{"model": "audio frame classifier", "dataset": "synthesised sound scenes: up to three everyday sounds over a background", "train_examples": 26041, "noise_aug": 0.002, "time_shift_ms": 50, "n_mels": 64, "hop_length": 160, "input": "log_mel", "spec_augment": false, "win_length": 400, "num_classes": 39, "output_stride": 4, "arch": "conformer", "norm": "rmsnorm", "activation": "relu", "mlp_ratio": 3, "head_dim": 64, "fused_qkv": true, "qk_norm": false, "layer_scale_init": 1.0, "inner_norm": false, "moe": "top_k", "drop_path": 0.1, "num_experts": 4, "moe_every": 1, "expert_mlp_ratio": 1, "experts_per_token": 2, "shared_expert": false, "subsampling": 4, "layers": 14, "width": 128, "positions": "sincos", "kernel_size": 15, "residual_init": "zero_last", "optimizer": "soap", "beta2": 0.999, "lr": 0.0052, "beta1": 0.95, "shampoo_beta": 0.95, "eps": 1e-08, "precondition_frequency": 16, "max_precond_dim": 1024, "one_sided": false, "adamw_lr_other_params": 0.0025, "grad_clip": 3.0, "steps": 8500, "batch_size": 64, "epochs": 20.9, "lr_schedule": "cosine", "final_lr_fraction": 0.05, "warmup_steps": 420, "weight_decay": 0.2, "adamw_weight_decay_other_params": 0.05}
Rows from block 3 of a small audio frame classifier, named by matrix and row number. Rows with one number within an expert belong to one neuron, the router's apart. Each number is 50 + 12 x the weight over its row's rms, rounded and kept within 0 to 99. All counts start at 0. After the name is the row's rms in percent of the matrix's.
Before each expert's rows are labels from the 100 clips, of 14976, where the router gives the expert most weight on average: "top examples" is what is common among them. Only what is clearly more common there than usual is listed. The data: synthesised sound scenes: up to three everyday sounds over a background. In brackets: how many of the 100.
# router: router (model.blocks.3.mlp.router.weight, 4x128, trained with AdamW), inputs 0-127
# up: expert up (model.blocks.3.mlp.up, 4x128x128), inputs 0-127
# down: expert down (model.blocks.3.mlp.down, 4x128x128, transposed), outputs 0-127

# expert 2
top examples: vacuum cleaner (42); electric buzz (31)
router.2 098:51 43 48 49 35 30 47 54 51 52 62 44 62 47 52 53 57 39 69 42 42 59 63 30 79 51 43 73 48 58 44 55 52 43 63 26 51 50 37 60 46 45 94 51 31 56 76 53 35 60 53 59 62 49 55 47 59 45 39 51 53 37 44 49 63 34 39 52 37 46 45 43 38 62 42 85 37 48 54 56 51 63 36 71 54 47 60 30 67 48 52 37 48 65 38 63 72 44 44 61 62 53 51 49 46 56 56 32 51 56 50 33 63 51 62 51 50 70 41 79 37 52 55 56 62 58 77 61
up.1 139:45 27 46 47 54 36 49 64 67 66 46 38 53 49 46 50 49 45 58 62 51 72 28 64 52 49 66 47 64 47 45 48 43 47 50 64 47 45 48 41 34 86 51 60 66 57 43 61 56 51 50 43 55 38 59 65 43 36 40 39 49 55 62 63 52 33 64 36 39 47 54 45 65 40 35 77 43 40 62 60 91 44 47 59 47 67 47 34 49 42 35 59 49 30 41 48 66 28 37 48 78 49 35 54 73 75 42 73 61 54 57 50 47 45 65 43 47 54 51 66 60 45 49 60 71 54 57 57
down.1 125:38 34 47 41 31 60 45 58 35 53 52 65 59 45 33 48 62 58 44 67 37 50 74 15 69 37 46 70 45 48 46 49 54 64 60 69 52 48 33 50 47 64 40 68 47 55 37 58 61 63 40 60 50 59 63 56 50 41 65 41 47 42 47 52 45 73 44 37 47 53 76 60 50 52 51 71 29 50 54 78 84 57 36 40 48 46 49 60 37 47 76 34 51 47 81 40 67 53 33 41 35 56 48 49 57 54 53 43 42 37 30 51 35 43 50 54 38 46 52 61 37 39 60 47 51 43 59 46
up.2 096:43 50 47 38 55 52 48 45 49 40 26 79 24 62 45 45 60 70 49 41 54 68 57 45 39 56 63 49 51 50 53 43 43 47 47 20 51 62 41 58 48 32 64 62 64 65 42 45 69 33 34 46 51 49 46 55 55 53 56 55 29 50 28 41 52 46 31 57 43 41 41 61 45 51 37 45 56 44 52 56 39 37 55 43 25 52 52 54 44 45 75 52 45 33 38 45 63 64 28 42 43 38 59 74 38 59 60 36 41 61 57 57 42 64 48 57 55 69 37 36 88 51 55 61 57 33 43 19
down.2 103:55 54 46 47 47 68 31 51 32 60 46 28 60 59 31 44 38 43 56 49 55 49 38 51 38 33 42 51 34 59 74 50 53 52 77 25 49 70 63 50 54 51 60 40 57 43 41 39 73 44 57 54 40 64 38 55 37 63 70 58 37 55 46 70 51 35 51 66 52 64 54 51 49 54 40 55 58 37 31 74 72 49 49 61 47 39 58 31 67 49 43 70 67 66 58 50 59 47 58 59 71 44 69 54 41 42 54 47 56 43 60 56 24 36 32 39 65 63 43 48 36 46 68 58 37 26 43 32

# expert 3
top examples: number of sounds: 1 (78); electric buzz (62)
router.3 099:48 41 47 34 54 54 32 52 37 62 48 73 37 49 78 41 25 64 67 45 46 54 57 62 56 41 49 47 62 45 60 55 59 41 44 61 58 53 57 45 58 48 40 42 56 48 40 34 70 13 64 45 58 43 66 44 45 35 57 51 43 60 46 46 56 59 64 34 40 40 29 42 48 73 57 38 59 54 36 46 59 42 60 59 19 52 62 66 47 54 77 38 46 47 38 66 34 60 55 57 55 43 48 36 76 66 46 37 72 49 42 74 47 42 66 45 66 39 52 52 56 47 60 41 73 64 43 53
up.0 143:56 46 46 58 36 47 58 52 39 48 65 38 41 67 42 49 30 43 58 50 31 36 50 37 53 51 53 47 61 46 87 63 56 56 73 37 49 48 38 51 36 40 66 46 61 48 62 31 35 50 51 52 67 69 50 55 54 32 38 44 62 53 52 20 34 74 50 37 47 51 52 38 62 36 55 48 61 37 48 70 39 67 42 56 84 31 55 52 64 56 43 52 68 53 48 64 49 38 27 42 46 50 58 48 65 34 47 35 36 65 55 49 51 44 32 37 59 25 60 44 35 69 45 39 35 47 42 45
down.0 130:22 40 50 58 58 61 24 51 64 52 32 41 37 64 53 29 49 45 61 53 35 63 48 65 51 42 53 67 46 52 40 68 69 53 51 50 49 23 40 63 41 55 54 62 40 41 53 56 47 63 72 54 55 57 47 41 42 67 51 37 54 46 66 43 42 47 63 41 41 44 40 52 43 54 38 37 38 45 43 65 53 74 56 60 40 38 37 59 60 47 57 57 76 52 46 45 66 55 74 63 46 67 56 45 45 55 65 64 55 69 54 71 48 55 38 69 37 31 52 64 81 63 37 36 46 41 59 21
up.1 092:73 61 44 45 42 50 46 53 25 45 41 25 38 63 54 38 32 38 51 36 53 30 58 44 56 43 40 42 50 35 39 54 42 63 63 53 50 60 26 62 38 51 68 64 27 32 24 64 49 28 39 53 51 37 51 40 43 51 39 50 69 29 36 53 54 46 60 37 45 41 37 54 58 35 47 54 50 47 46 34 76 43 33 42 53 35 37 46 58 61 54 50 43 41 53 56 45 53 35 57 77 51 22 39 47 39 39 55 64 51 46 68 36 49 55 36 47 55 44 59 53 37 20 54 35 62 27 50
down.1 087:47 44 51 49 54 46 46 61 38 35 56 81 39 51 28 49 38 58 53 58 52 62 54 49 40 59 39 43 32 36 42 62 54 48 49 45 57 27 55 41 45 37 54 20 30 39 45 59 29 54 38 55 45 51 44 31 51 46 51 51 68 27 26 43 51 46 66 43 53 57 67 54 49 70 63 31 47 55 32 34 35 36 61 38 42 41 45 65 46 50 37 53 45 81 63 45 53 41 49 59 25 59 42 61 34 36 59 41 55 66 38 35 47 37 40 29 47 44 53 53 19 34 61 38 38 59 49 60

# expert 0
top examples: howling (40); church bell (30); wind (25)
router.0 099:29 67 65 56 39 69 53 49 36 67 55 58 45 57 29 58 70 37 39 59 55 46 41 53 31 51 68 53 49 62 59 64 55 69 57 61 65 44 24 47 43 25 39 70 60 43 43 24 61 37 53 43 48 42 62 55 74 75 58 35 49 60 65 43 59 55 49 46 52 45 75 68 44 39 50 59 42 63 51 60 45 61 30 51 51 54 52 52 51 56 44 40 53 53 60 58 41 40 37 51 42 51 66 74 44 69 76 72 39 46 69 59 57 59 50 56 40 60 42 46 48 43 40 48 25 30 50 37
up.1 101:66 38 50 48 46 55 56 59 58 62 51 52 57 54 58 48 43 60 38 39 51 54 44 45 51 36 42 56 48 47 63 27 62 67 62 23 45 62 59 54 54 51 65 41 65 62 58 48 63 51 40 43 18 46 63 63 50 32 54 43 69 63 56 38 79 42 39 61 41 56 78 49 65 31 41 55 42 53 46 50 53 47 36 56 49 38 49 49 44 66 30 59 57 56 50 85 21 49 41 40 37 48 80 75 49 48 51 66 67 26 58 36 36 43 49 41 35 48 40 43 44 46 48 56 52 65 33 35
down.1 096:36 35 71 44 54 57 45 35 37 55 41 30 50 50 55 38 67 38 47 54 51 66 58 67 47 44 41 40 42 32 67 65 50 43 65 43 52 25 54 52 48 57 78 51 65 71 48 41 39 60 67 58 50 59 27 63 56 75 42 56 44 56 44 41 52 46 32 51 44 52 70 28 64 37 64 36 70 50 48 54 30 49 47 34 56 42 37 26 55 52 42 56 57 63 51 37 42 59 53 50 52 56 52 35 40 76 43 37 50 31 52 20 68 53 63 28 46 39 42 52 76 59 43 39 50 51 56 59
up.2 086:47 30 42 28 42 38 42 50 60 75 63 69 37 56 44 45 48 33 52 37 57 66 42 65 38 55 32 37 36 65 75 38 42 39 62 66 46 48 62 44 45 66 48 47 32 19 39 21 69 59 70 35 41 51 58 54 59 36 44 29 70 67 52 28 63 33 56 47 58 55 50 47 47 35 51 39 40 50 58 70 41 25 57 41 62 55 35 47 51 44 41 49 29 52 45 55 39 53 41 42 62 72 53 46 58 61 40 62 35 39 45 51 47 48 64 47 64 42 65 44 54 45 43 49 53 33 56 48
down.2 090:54 49 59 40 82 55 51 45 63 38 69 54 52 11 54 54 52 43 54 36 70 42 55 56 54 34 53 33 55 52 34 59 47 44 75 67 47 64 55 60 46 41 62 53 66 52 65 80 42 47 63 39 45 39 32 46 46 54 55 52 67 51 66 52 58 51 39 65 53 64 63 49 47 59 47 82 30 40 58 26 43 32 39 37 60 53 53 55 31 53 46 64 41 35 44 54 49 55 60 54 44 59 67 43 48 57 46 69 64 42 38 43 46 60 32 44 50 72 74 64 66 55 48 69 43 55 41 58

# expert 1
top examples: reverberation (75); text has "room" (75); text has "reverberant" (75); whistle (28)
router.1 104:50 61 52 77 74 57 50 44 75 37 59 27 41 33 60 60 53 36 31 68 46 40 44 46 30 57 48 53 55 55 31 51 48 45 49 59 45 49 61 41 58 39 43 38 54 48 26 73 29 59 38 62 40 61 28 48 62 46 63 33 59 62 47 71 29 62 65 58 44 62 35 60 52 44 46 55 53 55 39 50 31 56 58 46 60 54 48 61 41 37 64 69 54 68 55 41 59 48 50 68 69 57 59 39 62 38 45 49 31 51 29 50 59 66 55 44 69 61 66 52 80 53 61 63 41 39 46 48
up.1 088:38 40 28 28 46 33 62 41 47 37 64 67 46 45 37 75 52 51 55 45 59 36 46 44 50 54 80 42 45 50 38 49 57 40 54 38 49 37 50 42 69 44 47 54 45 45 48 33 55 50 34 50 47 38 58 48 43 28 49 45 77 54 54 43 20 33 49 39 36 58 62 51 30 47 48 61 44 47 46 54 75 45 80 66 43 38 35 66 42 38 37 54 47 43 57 41 45 68 38 62 62 55 44 28 48 56 51 65 60 54 70 58 42 58 64 48 61 42 78 63 35 48 32 72 63 53 43 40
down.1 091:43 35 52 48 39 44 51 60 40 30 29 63 53 52 21 43 53 34 40 68 50 53 63 45 38 18 59 65 51 56 10 46 58 59 70 39 60 47 68 57 42 47 57 61 32 54 59 56 25 72 35 45 33 49 81 43 43 43 45 45 43 50 47 57 49 38 49 62 35 64 40 37 42 60 52 44 55 47 56 45 54 70 58 59 39 44 49 55 51 60 36 55 65 30 48 57 59 50 34 51 48 68 58 59 33 52 49 49 38 32 51 64 61 54 67 55 32 59 26 38 59 55 45 52 57 52 38 30
up.2 108:50 37 53 56 61 44 56 52 42 42 45 44 53 37 43 40 50 52 48 49 32 66 46 58 51 34 67 56 28 44 55 45 64 49 49 40 47 35 51 58 58 32 59 64 53 60 75 35 46 58 66 25 44 53 45 69 86 49 55 61 36 41 28 76 56 65 58 58 45 52 35 53 44 60 30 45 47 34 62 49 46 50 46 45 48 58 35 45 78 57 50 22 54 43 70 37 53 61 31 69 58 62 41 46 44 32 29 33 54 33 62 39 57 49 40 37 47 50 26 32 51 69 62 49 53 50 42 29
down.2 115:46 53 25 44 53 76 53 64 31 46 42 59 34 46 66 48 56 44 59 67 59 40 39 50 57 71 44 26 34 32 62 66 61 54 56 37 53 55 45 53 47 35 41 27 52 36 54 29 80 21 58 38 62 64 52 51 50 57 53 53 61 52 38 56 30 66 32 34 50 60 58 58 46 35 47 38 52 60 55 61 42 63 56 61 62 60 50 42 38 61 66 42 66 47 41 59 46 51 44 32 45 52 52 53 66 37 25 55 63 27 58 68 44 51 32 42 52 31 58 46 26 46 58 64 36 50 62 48